config.yaml
activation: "gelu"
final_lr_fraction: 0
adamw_weight_decay_other_params: 0.05
Rows from expert 6 of block 3, named by matrix and row number. Rows with one number belong to one neuron. Each number is 500 + 50 x the weight over the matrix's rms, rounded and kept within 0 to 999. All counts start at 0. Numbers have three digits each.
# up: expert up (model.blocks.3.mlp.up, 8x384x384), inputs 96-191
# down: expert down (model.blocks.3.mlp.down, 8x384x384, transposed), outputs 96-191
up.168:510459544481542473399487513582512444586485450503589536497454409516473448524506460544584463582439552543570512479484474390455426559456515460560543498490483368509541542464495429651518519531497494456569482499511499359415419530496366492589430480546454464467511513472547540497521396498413592448
up.169:480484535465586478535486446501483504490479507435517552525524453443543499481579474567528476481421500543539419535552418542522563475433395456446438521422484441550487474454461486444516484483479397446466486449524498482481599457455407498576544435483512491568474507435459477444461520516514601626
up.170:466534433451584486541479572501509461472592545525431509529432407570457402527521530400462313461437433429543446419519395469520425468488542568535465519547524568554553398518543392448533614493549507445426438452406453526539472373430566521394548435553485524482532607474542502574457475542510511540
up.171:452465467510495563470591427467499498456490573528515522571383493572511493417492398451559524466558471556461553531486477472565541538453511488492475523485485526491513389412455483564522449591466459474401462437451548566496525535602422526561502433365512487470498431499411400482455454525505513452
up.172:495463498492534421564431430520516488368512499535502452511498533542449534512386572501503551520455441489469513412528504533564545507487580533496515467473549519477498559430492503599485561598443523522539500460524595449503485507477572431527563432549448562516471542568570478499586459518450377537
up.173:560539526515482517576492504450462531503566551453531483505471488422455511484548450419553483493517464472578440498512510443503528537471474499420591465583517480565435484434464530532561453530493541492532420504403464549558495547467561430514410521555530492471538493498474455496497439495516527536
up.174:576539439492637451532474504465481455367476644706489583462504451487413515552528471423503474483448628434408458595510418636568503454542622614507511472427446538378518499453484529389515392456410559518595520430617429463392501569460631367515461479436516378476443508468468613419473443456478587485
up.175:540521447539531465571473573471531524503519485470504503521481498506473495497528450497550566494580562544503449540446538396525527452407514489437526590625433506531448459513420541515478490450457325513528527502537530468527423402474486537444409514502427482521463497420563530538471543452463503513
up.176:530422490444442611515487507498565495533470501398538556410502568495514588473508533492562457526470337499592521506487577586476489603591483426553444449463520513591467547493566432450519420485375509468384529511436499519511432500559451580429550469481512514563517406542528516489569484539553451485
up.177:433541477515620466445479547451474602614581502538492447518461669452509628486536463533494558489464521415528501577521561481577539534400406404456487425551479429543428489517538455497452455442486588496448514458421432490526506576426468563565494516496519604538482551512533499516456533495532540488
up.178:468581508467490438442457515561498517482510560550574583614480473545387433518501483470430465579451549440674523511468451523417538594479531511515504430453419530509526512652543347518446316633509507419551454519563449533483613494503478486510425590519495401470599470549527552497572542538577462470
up.179:497497494478509479446527475462469469486456575508500517530496478485509528450468506480499477455517484450517512564518501480541487475499500527545501527487475517546483448541504541476442517492430479508464508544451478478521468447544462501478471477454434492452483436507443474512501449530517475486
up.180:464482520478559513484460516461572501528553509430549531482458539555532501461391560553519553578567537539435499499446600463551593538424496477457479476531465479406486425458500530545374402638416442544470412490466522578647551500482526503544528457487520543555477477515482428378543557455425496500
up.181:543475509589467518442509496483555456499515509526545454491448535461528469496552489500499469444449471479502498511536513529508461484530465521421479469535542444435538510462544519564535446548599532477508501479485502509483505531458511512459473503504551479526454547495536555555580507547489477445
up.182:465570464459491456497481502510468478463441518477508446537451505501505575529494466439487510461505525525519513507520492452518517530487471554443499517464506456521487537505521437540446471453492550552460492521444475489575561487514434490493537534499519514460487523502536437524403500504507494550
up.183:513490462536359456567530498475543535526537453520482508479506497554533534579545438515555590530585495411455545499463483494502549513482476560512577509566493505431419552547490607446472487516436598425576536498528513497596512521542461574415487479543452505511448544515478607508497486594554471472
up.184:526519398324473556498523461572466561409456454568503522597526509444462454563379517504495523510662451471408517501493406564522505396587489539477487463488464542493599501562528501467553450504493521466506470501444450486478460536596540571443544444486523498446400545493470531518508551469484516517
up.185:417479355596549447426481621470505502442439524474441443369506425542514520629604589481451547449485457512552538551483501481501497507534563476517468514463519522447533601453552468479460543444491474433463547494473567478506450434477472519407493485594463437407440540527547478498431498450484515572
up.186:521512537513440532524567486564497494579460425620441477575575507591429404476619457451581497456469397508482588471430412570519569454543494465507520543591458467534529450487466442548476476483535497414490502489513495534493439534611488515515526449429508498382483430503420435494451471464479562484
up.187:491475508522474457542426472466508459541455533438412493574436479593356420517466505493436538577419471466612587489474492518482423502528553507500513486512494471488491506516484511447574413521491515578514633483521527569493474479455464516435457528516437486496463508454466429657469484674396554514
up.188:462538431504515533470604431577446541548403517457488452513490581414343558421513492431568528506524510471466412533538534531507498487463513424419461578462560608534495499456587529549478565423439490503560459517544551480476492493435395475520509443508471531370582523573482485469499542415496622552
up.189:503517491503484484514544501529487499484462508477527448531514483565458449490459458528542400436487570444511548484512517502483463484563475538534501448476473482545498492441545441436515515481481497504519445488510424501507515494543541459460514517470480500438565477513482482566477482397457466572
up.190:585562543512449411547452428414466396492578505492513427410501443569510506507397666579564396434478426423634573546445455554424502458417457476585503441472565513382532374534491423590666539513509372465487534522527378520337523424427456407396618494545618433512437501608452374481613469521395484472
up.191:594575648505484537550527539529530489523584429497469501597474543515410493351521471592516467514579620482474541473358488518609502569448462554483491399516396521424481556524548452454511485535522479540505414489541470391476530595504504507605483430483489542497543482546436503468594500560508609431
up.192:435435479459441508501461593498494513532498600498476544489466443527485488454487570496469530532511529522489566430499516515443459407520446482471492465462444547487603463447485491487541440536484616554432475441435463410494587465450435474454434569505518459458476503505504513462441556555539481555
up.193:504437456461434455466482478475551481526564525488546437503430454569507454368504484519509462516496451529467519437420539445483462454479428502451523557530526506502512440503532588459444499472526517598510512508406497432544484497508492510525570580562573521518545590541494421442472554559464422545
up.194:519455490494434409526508509465554493489503530469477547614548512511494530551462530460374484483587483360382476496502554595492499521482509497516436541458442507644446470475431489612487508443454523534485553445454463605518483488502393504452594553432510541545517550515495519567559620595514468502
up.195:381480507512525552533463521496380540529455467526487511571536503420519453470480458490518563472528465582595440540509471490571545434456572478454463470475590401437552600419542624518448457567515496470477461491408572490558450544573471528556435608461462492480469466582513537482497583546558515503
up.196:471523574422468384478381564411594582550478339507494526539444555446542404369515519489521459430533568530502574452508406431499500560522509602508500589531499465433453475386575459565520476487492522482549570533593536480452525534409520577519448433478481368545475489471517562522562463544449494477
up.197:384461453513425501423475530528456517437532507481498496477482431432557464482517512468502510476363595530519529516495548524557566555507445460499538518482478495471470470424442485570448506581613468450531449450454515552486506448547518516421547379481468600508569479550486459543537491508527449473
up.198:501414526585450442550436463456427501495498469533533505475494566504547577474498470474462472514384526605499392464544459519487428437522642513515447492441429457471466466460503486547447568474446528419436500540469624478549483519639493476477548534476566520433486537535559544499468453582490524514
up.199:462524565477585454442503436485453511619510490601512512501458526488464404499605433428427399504557465492548453534465504429525459421492439490532515539510442457483509422511502440557491560390472507473548565434441501518483583547450418483543594505449463525520423506489510453471456516464490492519
up.200:477582594461482467489488472491570588478453570483496575481472485572439476477527394516496540420554445463466474479546515472630500510441618528450542535528481373488462446525530413527480586414478560419596558504596482430543551520526556535568437438568497507504473462503430486502508415345538521537
up.201:440519536475494485547503549543455482510440474526385499434519546518478579480484537445546511551571531529534445470519534599492641470486539556481547442453536552495557462481459457471637557444499587515431536490466531537457478500551463436457459436499567541481519484458550532450497513522455543493
up.202:500516537470471542473407449516489478515437519536513416518489474521472473553519448500498533472524498415488486459458501477553539467454500480438495491533478488535505559490576527502430471559484425490502454474465444430542428539504404504475561547436602482510394466446534519532581468505381496552
up.203:522545515521645466398539458458524548410516545390569586432443418505407615501557420539415458540534433482625429524477575538485474501554529446564408524513514463462582478478566396498514510526508442536477407557551331440519594412531466506514538464456464522420514526483430521541602515472483595537
up.204:452569389501530465552476455492508582446464535523434590442429397525557466510532497536512510518463444427549545534537447488526550494484583604509602493462549513461394573572534516600449411581522508560540486400530574473660533510442491444541491576520475464512463475493507532527446500601489574580
up.205:441581524503531442512488506416462472411529462494428480483506460525625513411492397406557522569523491573553466464453506520492470465446527509431518545604439513525449514496461585530417486494436472450481539487403404520518502473561470495404512444564520407514510477407544536530599470461472474529
up.206:507523531456450545451441597499432465491450509437500456459530486554552488594562607486462445523488478547477526428425467533442577516526536518579484485434542554480513478428532559571391448590522473436483384554592544498492475480574546474471548388539510468494515479542391459532518586538465480401
up.207:462539449442552444507461471508458554508539500444540577417440536463546513474505470510489493554535470385582441539488429501525433572480402514557538524543515510511479558511496499474434433512534516472578465462445452539549482512559402438563493497550462548502514534463494390498502557427431534514
up.208:617459495519412612560473481628483435470505417508547569601381590458506480489587567564440517623465465521516565538528473547413508561527504511431449531468590530506443552435532455516552534499471397506587470521454458525624445545473507524537507445445494432491564518580503516421625487449432453577
up.209:470465470471444528610510485550545571478544480465514527418480534528446527532525649497498551586508541580535450519453480487538534544473563560565489423416499521464477444455489348586448400547536427498591460457492449480480502539484405492499524499460490499471441588465494469525517485503500480499
up.210:628423497526482573494453527467570497552507491483476472545473501535518496470446494529483485500446489513519533444621546548502446462494515468547505465433558469601504541454501436470473472474485514573470617500503477523471510560526524524473549548631558518555492521522541628542549609494447464601
up.211:559480559473561554547519549535490469444518403533497484498412536496450519468553530594498443445543592500470492577547482528439603551496429512524454573485502545495503430466448349472537429505512410479547495488553500512478475480454569522534532520412528513458406531570525478449538539534430504568
up.212:496534542471467416576493485518451521620527486540471514490476468503527466521443454543514520437563419452452499473434526598496502443488495559442523405439510436546596522473527583484514459505478488489444528560516494417527500425512411505536402567552501543478423538471524498466432544479513564511
up.213:547525502483476470490511569520538500472492437585472535487500568526512424411529556491586469453437580374454524539495529475573607477479542516465502445500548508454504546516484574547596512565525534518450489399519547516512501531579514418495485466469494551481477431445499416512516465498502402559
up.214:516550514469526460544469469427381556466576489536457525475528520458470430425480481495441597488528447581574478446511467472501580537519473595536561477511495482558502473591547468504492457585561540462549462445505570507434522544525536521619492479557481591511453503491476471416490527501512506496
up.215:505463532560455514510461470527531520517511580471495554466458450548459511425517490539409493494518449501519523486477476557557473439484539450510514492483523545464549530548545515510473514486557420530425464511557535544539528531514486593517547535502514514498461477456469496513484510503543546492
up.216:470449450486551428437475637447490564547585502569424480500472449518548567444503559463512537539564424496502468474454576562495539513533515464489514465524541555540505441488472484435449556539406498469444534465451379575534415391413412415462510527551525499548495523544444410504564457426462376518
up.217:555480518486535450492550507541489538573442444454446480507466527470605529506492458567487448511482430542505460414587532610561569481446497553397631428460535547371531527537518553455452381483426520518483534501524538522446467493510488556404464426585551567518505499511479525504507601465497530369
up.218:509447492537518440482592507501516505532518498410472460451441550483437460496518452474437540504482483435523448530507501504444561493463515478483518538504499482530473582524442493538501524508529529602480517541530422531510491450478525414447485464483490569508508486503487490560376489464574586530
up.219:487359582449522513566397493443558542568450465494525557537456495470481642469363568404547613426462467474547465503461471488473582492484488389607536520589445436472410552514511494429496530485521485384540539449534441464532436569513479480402512527527520514618536411442462442450430538457458467583
up.220:485525525476446575551604511567552540420504532555573566496475400427611426516505542517539592427546556503465515559569463537402537613381508518543457492522438446491468594483604438457481404498535472444454524458563511468376502553459481488450425464427486519448546490485401475496399437519574448443
up.221:350540506515506516484424445499493431436506451468499609504520530433543517435566392514461509475531494559508427555509448452490593364584607513508522483507473560661463445588510545498550576539558459406563503500480458458482502476519617478549488463498564494377450526553496500453426493490457481573
up.222:565539532446468557579465526522510433527477503424549500445470522447360530482552477523450465487463539530479413555431483434444512534493472473426419462510514592503453497558513511550537435500492456528481521567434561374628534558482398466507521524515522537481535477476417546510523439562573541520
up.223:433550494411505479550433452369463461427530393617511465467446539494474497466486508542580476488434477522582547554466451539355469516457469524524549444571566373560501598523364492530569535463489485494478536559444479523447401535611540471522536408574451546634492489534478370410492477407483332376
up.224:499439532546420533483483520400538450506511469512492475505456483535580416504441429533480473493551539536466455479502578527508553548487429484496459501564460573455437417518500576464464492451542499525441502585491492518483437489509438523446426573476460459514460425557425447525393494487393481561
up.225:539591528504462443568476423469491552470577507517507476410500475497495504508443492495453488421569536521568554541532488592463511524348499579494538490495406388440501550562538420427567464463557529582540423406555543506473518579478438512544497477515436521468457442483408453471516510475564454573
up.226:608639506428524539472485519477449513449533545440441539455501572511426499570436461428536511459431575379549565514467596508450559491394479455552548533485566492501484437550472533532589514515557489446630537516528407499542498617618471477417573501489403539430514473494488549494520535466501556446
up.227:518523579408517562377512513530500463525569468547497461437477493562339512537513462523461563534438578531559442482382551484478551515525502499560525674621488520423446466472397429614428549499473494632508483501449372517548467489561524482564478536450515566427555509479450516524521377513520484581
up.228:584483465427515495517514443629504573596433435448542421548524537537516489586573499417516459499521399550463498558586391483442407442438483485559489452387504518411548440524495425463455465456449489402547552471464430504534461531569523487377550448501508523419535494480566575515592497408521529446
up.229:550450519492489529509541537490466509442510494482522466487519549474481529437448570461535530433515496513477512584521567557486565464462497489445483468473526482429543514434501476498460542464484548432494509501456511452474438477483495544474584486538531482537496523560481477535438505494499482417
up.230:461532475459506471527497514444438553437480452508516441452532488544522493512569482510474546491483537599456476611444445513543522583520531499535601429551433492433517543475588499493507503483521453548577453478519463605548494505471432557535540447554533537538419541553499513466450509476454489470
up.231:541459600427517471540436562475536501540524444494455543488438458570430469551516449509435549451602505539487460497513470540519439453591445504637559539444504537602457489561434483462505431437412529502476588441487527504562524559531454465529482383458506495480519504491435483522519514530450452503
up.232:541505518562492503463347448451512382489442624362559517580443502549499429560391514511603589638522526534538558467435497537447513527422466392547498428412501534435546414482518522519512486488501538461474514557548461408412435544427478511443627462486526454517410486592412406482478531506461538472
up.233:550543552481528471485513462654528610507613336467477435441452522419502446420539407530407452467508570515450527486513482454443492453422470464432506542550411504530539493454521506507551514496648519494474501568467408529434487456494509427504434507515528418493475458466534547475569502521534508512
up.234:470527504476442454651498423490416486555502493427510546478510440468506499474492444540482419519443488522495526452467480438567491470540439475458419498537503498507528501494486510428531521500489528478540605470533408550522480490575544462503537554553446489507484523446495571573471458451474481504
up.235:555477473443573492572447530539545535590507548511530514514427500582419444442549553427518541574511499467524526491494445542507461490465385483442558511532500462547579407532489531497519399429547518567514469541512508491596488590529525500528439513467580415534502503467518509519492490509509542461
down.168:455509498475543499459459450543428436416413436504540543486505492454609485548515550477508559444517506580402493494494507551484463547488500565480432477465464541526524458501571583365470464467491486470540482534450448567645477455490524524470447511545540563543523486499450463512540596482588448520
down.169:495660559569435514516525525448561537452474509532468589459489489468497595556483552505533495535472412479463514512549484539526545394600603542571493466506465432454581494450528501527565501415416546491540534483507492442513424569556491544495361532542474504447503539571476467564481521409591522510
down.170:490475485440409512446430487490492600459396423545596540547555524523535585534463425541543598542515494499565532544557510442517518528490450503552477593490397427371445553485554533518475483519425522532670458494639415588480481605541384485485452452449588495460424503499520495522483505469389460539
down.171:492496494593463500472549521537520467618424513569538395559423480486442512448464494476478440497429488450507541548596423473431542421513476468512449490508417554494517435483468446529536509479485523530523513555487534540424494449496577481508482548494476519517540500557485534477514582480547464475
down.172:456581543469472518641520472468463518488405389461457517464442483438530485484573527553446511469445551469568486605540508567489454499503515420500400506457435456463561480516604457510498437446431577500511510392644465384577463474368521542497481458409551532563510509380503528452611583455433546573
down.173:592501529452589548483539482482486414503540496493443481521510510519530507474444568474391372490550476456547493542501413450510494381523488527501487447500449490481536550591509510598395527448501444489416608485522505561561549502380451538573568460472544556474477437497560518520535529499479583441
down.174:448436431530586506528549528747589465610527484475523324449480482519514407490582418516533540490542417486506371502517576589497434462426474439459556442578507415503556421484515433492493501542518504581475332420581536606526415397517521502434432523485529613421505654398517464496617484475374504529
down.175:488499512438417496497616419417489543403403473530415538500534525459468551505551544482487443512542498481512507492407418531470555465549494408624366463494557393554533543453533551618522607536479499537560443519524489424563508514524464443426473484491600538494514369529496486556505463487541509518
down.176:493515383477402536496519563550603492468580386522566510495475513519576503489569431444534426547348472547509453558384457546513525500464521515509442564414488423516512451488446585552635574445529523541447527562505570490529531466497561644504513502441478515549500508548487471500481642576375537514
down.177:560515440464503476397506439483456494416542452394530532508521520551421478498524439482606460506476481478510384588511552561480486462563512506529541534460447474539573519481426466567553563527565518507559433500455568457599493414485469528486540463360554472638553571472396504470521473578518379420
down.178:524542403457502502468562445539491474565547532501464510477511487502505602513503581406462525473607447528590517537479461500502449491543435557358435597528533560466490466490518536444469495435545557551447506439490457510584504552468411539486523533594525448505530474408521489588527405515508445498
down.179:474495491531523478444457473515559560495535516463518494499525502489528469477511503471473435481477493468481443514494480483486546481497489519443445499525458450505497448522505549502511504544507476529564473508485501506511518515490468538457473482474528511546503526520512509470513471500516491527
down.180:459443505606445445466537503550492495488434533570489497495490584493485559400529575488401480455660440519537555562472417508462417416620533512505472537539483455550443548558549491422591545479481538468545479529551480503468438461512512474412520485453491587500564489541525475457438522427554493487
down.181:495508489505523529470459472519491537524480422447500585528533543499458531473528506475509495598472447551419517470516462463485457504541505414484484521491472504533487539550454572598524483518411445487503518508478569500466487545453496549512497436460522545507512502539527520463545433434538506519
down.182:514528568477517572457476486460462546507595502463482509499495491499508478492534532543494456486510512472483458487504464513446509478543529481508514545539490528494526523465521407442534500590507483438530500509522495495479464519486557559475490481478500501537492474507458491525562449441495484500
down.183:481437513483574541483479479453454425503511386419502495543561498410531489491451489542561486465435412604541470499476472476510426472561418414499492523486418498469599496451461462568501534549507498555498516460428605525489466534501557455570531511464562417515599509496430501511465587423495534498
down.184:492429459597434564521513481427506494499468497358465500473459533460492519562552519528513513480576586407484406499507530586384537573454551538456500473496529505474496500480487412553428563535478438477479450545489571497501578521522305420514413522561517531546638489460473512546523409468608549474
down.185:549437495506501445513451531490501530516459406498577551488571583460550403520565439483593477491411493509497491529449517586406529534511581452606545424551563523493505498539483522537547478528515472578512416533517530536466418511571522524544457445504489532512465511432436532444507503487434508501
down.186:520444511520513447495486515504456570511583628545540496516468444474510554527438488578543527585514550504541572599458519512513535514522518484533481480458532493438531588479450528466531435489528507478487494492522455488445529452501523506544427401472471474435511533544498415415661499571506419553
down.187:509415549419506495464522490476473510448513546503463437424490534423501484549488474468561599506604424496560544604501497470506464424481536537438428505576511490621579536544488592525469577446434579444484469475472495446428465514560485443548580503565570544459502465537475455414430479567626466521
down.188:386448575398569545411471500437481546385495598543522591472581496499553425599576455571557460564569517590481567581511565477500532590518419512470456482402473477502584458546532487411401525543466473439490465485498420540486583464501543571510533414498498561597430644455531534427536372488550513583
down.189:620568478501456514468482449538505517555589500528505562448496481424509508520467517535517500494524498402453420520540489479469494541536466484461474489576517525534499487554492497464509406523517465508523389504478485501543501531388540474509533506483461560441499484534529544595539476516498462511
down.190:498308465495393488528457506500532547454452516569501576474421499410578582427499411531415472499452535563421523503491485434410475525470524545402443402478403468533536495486535652519548575601639639536519481530511518476584539551575555483428472448463436459456403517522534387632456451544583511446
down.191:482498449443603422459489480469452506528512536483504457424398437471537597575435462436493510493579443478521536502627463489443523461517548507438549493480533407469511449533513472498457526510526502372566602407409459566607479482458423479398557571530505535547496521484472528537488449389431403465
down.192:493629497447510500519501509500382508519531452460514512509508492450499486523529408512523435508540596481584505545409485464474471517497548429465540465544524514438442455572502481604436532521445416470555533564511498474526514454461483480444507499485432489547530523487428480554527433504504549499
down.193:477613524585488459519545535523523493578492541456529530598505523496418499485529521455489543446549543478443453531467570530469532477445523500542405491545470489491543493506483456463506465474512532518584536455483405521562500586490488494446483567519513509509504450439585526484443556466554458501
down.194:563454501502497529402492452518530490501511565538497440596448424468543453477543562502481573590552588480439617441526392400382540461511422577435467486507475597494498384323433515423503575511468567531498466458456543548563481559560422486517464480532520497382498394468438485623374555371559447429
down.195:491460416560505561519336550510491475519500474579511538517456479550466592450588505558507531403505463470579507487539471507468475519489460479487490575418424496514536527483476585466609532569542402474489537510517474518507485435526477469492519473524541505499646493423412538454491469394493553450
down.196:512546498453529561397482480549395453418500324512537493495469383486616517506546494435469436481489602393439536428594535447464513519494524497449533597480387539530497413490396325514444485423505443451531478552450478498479509490498490473523458467547522598406477439394448485638599441485597499406
down.197:481492677588488559470528437476547513526463461468558524551599438523525483458469473524566431431562475499551462521574534362404481445499552540428386534461557503508510426501504450407550514449500500485470450535525523562487582552545542572515559551574478575487432498458501564487576535468454398451
down.198:525597505558489508447500492412464544396519470497547544483503500515507490452519481533466450475526481490473489430531407465451461595492539491490610459470512494519521458503522568491533439573561479484477516518567493441461465407458470530436477513451479449467505520469451520428503552523468425493
down.199:488494532469522497476467540468579517467525519409473556558506479582458493478532563528530556490444541566478470395538498583495517508559470578554491419539453555513487489525463554455539453492494508561464453572543450465558497454511492460544458447542455489484511468503553495552500509495544519522
down.200:440571489538609495515422490506545436474427479485587472539426485460536540426418481532489501503457451490585540412538437590379469534430419526470519507457402432458605442444501475516507490603511541465398526477501469580463517478442496501439544464556520518480463451521567528525553565563496509410
down.201:594465513542610478438420460518487518489532537554626461455492521551491509546507480631530549432437505475485612512502394493496485520485518514522524612464475420451584548535497504490434535534436386485640586527534534532498553553493448549513484449561562505417434511498541466487456459400494608495
down.202:479536490546461461531504445523484560476611516524426513419512506471432538439486398534485503390458533456619534583440530506520588465452558545456529445524529543484451472550523428509473538471531464441470520542491563481490557474437589470516477474472497501488502588496514462596478515521549367566
down.203:418580523478494453488368580551564464507638430621475467578422449571586433471558492545548513457431634427533528498484471506474549422499634436469544446527506448519604430571457488508456392454556515434511558552574469560488445497481582477574503423497508526518508474430583421461456527510557485531
down.204:465546546439494605570549481359450421461439397429575467503576502420564492496507470419612426464559636533413402480570519531511425433499553488486481573514470591532514481344512539628492495451527527479408434534519498543425434452522470504588473480487605571432561519394642461593525526408448492541
down.205:435410533493584513519473534460510419499491436539498465511493537431475395515468463584507477525435484588560477464436509436456522460547489540559484495510493477529595389465473462534555523563529489495544451509492526480608558515447518490610554470468511452496462505478491522438502479420544493528
down.206:472493570477471570495477464455530433486457535544559500426409535458528597430471422507525463501528515428613409476497436496507545525368549536461486472523461494554581464543474484514476498493518526489469593395493461474469547547508457499464499497528463567498504547465624576405436448476494484547
down.207:435443520476420574525444526420481466493488502453523506461505450412476517491474505501479523459507511535469470532464529453472517498573512504462526538515417561484548487540505487584520486532494581495510450437567491475559577571463469589516561471525452518447438478553465505484503413466438542419
down.208:452456462564436392475415559448485533528507573434434473551508495492474468482469427495506416422498538530445576519553542457581488496542517474533550489490426413546483518531462518427488460487523565475496610419492504577402491553514524454501503529536523526514470506523514529495442543451433518454
down.209:398569507484484527414491497473494366507526419500550458487550453487584444389548449511566431443499484507426553506541514478369484560592477484535548581590405535429499381422527550476475605538480500576590497491510552351506575599461451527541469454559528468382542499478539496529533541445477399455
down.210:563462519514471506414504503555548455441469496492459527469547576525477548557487569607577443549539462533470508539454470486499447524475467558494483476559431479533494444516494399520453513521572480419494491518435617503534580509570527436515498586512538550450506402563420474567461522547551473480
down.211:497537511520534424496507498539518503476397549437595570565454481519504532428471573446418525502439476466408482462521482471448476521465444497407511522426483505526512444545571534467433488493483524469426522482492427423555581506544420492509549456505510572484491459521564523637493539449482491479
down.212:452547535528515481538501564507487438486491491439542537515551461479437604514531495499445510450434544522528443547507452617527425512494528524495521552495488512501430478461546374544494495442471426451426532501444512512522469517543516482514436579509534451502537475509512446414513618501529452465
down.213:536531521569421518524546526532426503521545542551525528457433432450511536531442478536464508435454480563480437509488469464478564468530538467499422536474424475477472552574493496496519444525557470564460502492464486484485501422458567539473466536456572468516411463538498504490409511445491548461
down.214:495501572433517595425527538478484514547500445513529392558481459505506574437558593513477392483480562457455566439521428440471489427528450520527528543489415581423535468514513479525498604403495426489536523518528451519646504467384466525443489505594603456494504461478529478568509363469502432467
down.215:519539514474542442510456499496448489584522493488497470520491478501505509523511444531540516517579459526525423483457523440447508492479483531535548529527474496511539532513446490525584547469499506486485424498533470498481416483531474487531509495562480487532490440494495377541559410495516515525
down.216:453404481472440461501544577544503504446520539581482461475539486539440462567573491476526461545544535498534461444535427430431453522480415477497449494535489429506434485421586431521408501565392414518532523586421515569568598561421509445483471483461498545515565537530486564596511506489530460480
down.217:465500419532518566417462492454511536429577498540473546419438596472613463499574472478560555476511467432444512408495553688477408551541628522449494474464525535472407511394562512559508530549523409550423449417463518405452465511532482509493448539422555513460557490513313565480454504537523405445
down.218:555543549521498581527425432437424507493600472547460487440497491566529513523517491467463481501568487449576481549511494442431457523478494480541508594481462577442458450455572537449523505492500585452485495495545511499434449458464491553505540481520480551491487466423522500549516469486479535515
down.219:569491411520509559419516414426400553501522412447530521505415520524570469599638429491433536530575565421503503498506485535531471584447491394531375536388574503573395448599482468480476609528460481535470491542480473455545563520567418558439504440477523513518429519374467620516475498573504483519
down.220:493467511495546512474412485428522484587460511509481420500504574555591517519495517410530535526593406476542498476450525552498531499578565488460484494427548487505512534447492587542403542578542527514448533557491455509442463467527534482554599468554558518513529406410456508603467598511588539538
down.221:533590517501471488644479391632581540519547506547484522596430567549496513465558512492467442458505562544459505424451521511546525469394504457445596461400489439448528510462476455507511436495540486550519570443551479491495547455540394524418449563493492470524491577520370487533458531468484499447
down.222:507484513412488574448495554381457392486499356536440548510475543572538491464425522458505431484529541451571478524468448499472484431427425537597577547552447519524469546437612458447503533567527489478520478440535529578606361548464527486566455449420578584551495460582587498511534620431446495532
down.223:479550492507428503486443580542439673511573489494498543525527619582446611479548477484490529473475523589392598497504499436397549571484436488443470610539462645571592570512541500393456527468482440550569483439536427453547580437533471461454561600529494572482421450428502498513355450532567481519
down.224:538432507518522491486544499541485579399403543470473468536484472504473552485496488448404529544447426412512495545512435523440456463587543569438460453540478459481504505476565506441500509483456454452472414474593473430525491571524521499501505491441464497518551561480529556523460564527578389476
down.225:511467557393533527488435502486396504516509432419457522508470447472535496451557490483548482414465454470426446562569464497508451352597528567448510508490538545462576520482477551607524502590511440416498531465413488528629446429533521550520444393613589501577528555422518487475498432534509548485
down.226:422384632569492513435492502449495563485529481494464449471504552521548471465544478551369584469567526452508383482488482566483468551547600611541499556528486490505489416462462541537497646557455512524555374448484520562507567464473498436444421443490571552564534611445509468560439532562547408483
down.227:569480565588444429576523547500555457413537594458399446503530545495539497439486511492487387480515554497482534578522537523412636446442437478484513572489495466569603519480529523477505447508521469512524498433516528543526482557519486506460609466473508542538517518451508466651593416420504422494
down.228:486509461404470595537462460563490499479501560451420522464546582473472524438519488472507442545492538477570526549464495458550532668432483460426407554492523386537514439503451535531530467479473598546614439549393458452434524482473509458580458447469540488500416518391483536501486493582534507503
down.229:502518488470483497502543539541525555529512493507476469500467418530562439497488491472466520513431461448530519446510504454495537510480459541533477478457473506537515483518564466475497495530461466479531490510493485439470479418474537474451518514459474482508414498524498537509501468430483529476
down.230:487458498492433422408518561524516536540532427541474464483489546421560495352502435530500471525535508426522582446490462473467523494606497472426543460532425539494507522570532553587460476559514449420538480559522484490492477559498553450568404522467534560547547490478517477536574483442432427519
down.231:522449512494509496427478437551397469523479512492554482523488460448487421552453502485575389428572363527527537445475599454451550573518532547544455628630423514450554586561518505488439444493515546487521386401530519568446488540491449429517494502502459455464587451530624442492508575544476532528
down.232:458426447445445440529504496440485562495584549522506482429428554476424525530537487532408558491520503555423545514517528503432487537486517489479493485490486492518539467522507606536523575505552457519460620637571513507505606459475516511501447552429536490452512557436452492529457565435490443475
down.233:530569563494532500477456478539586531555454505523402561486584538394564532453506483489565478510588465457512523450464447515501495491519515456484567506466551517565581471548421517451472504543510491497496422479546495417485509483644447440510478566511507410533481452492460475509538471481560466505
down.234:508518502552504485499509511423520583505504600472503462468517464476379481484432501478498506460469510484577483501498438522465533537453504420510564494478428532494575474514564500565487482482541485488420441476514524476502443479490547472501404563472479533513492478526534530501507527529505439476
down.235:530548584417455511424568415450533505385488505480450475627464446465527581489482464337494462542548462480520479574542495508590477506527507629406486426404418526482502522543535548508399524572508462520501489491455526439455513397489508445538525507503574522523513482406573521509554481636535557516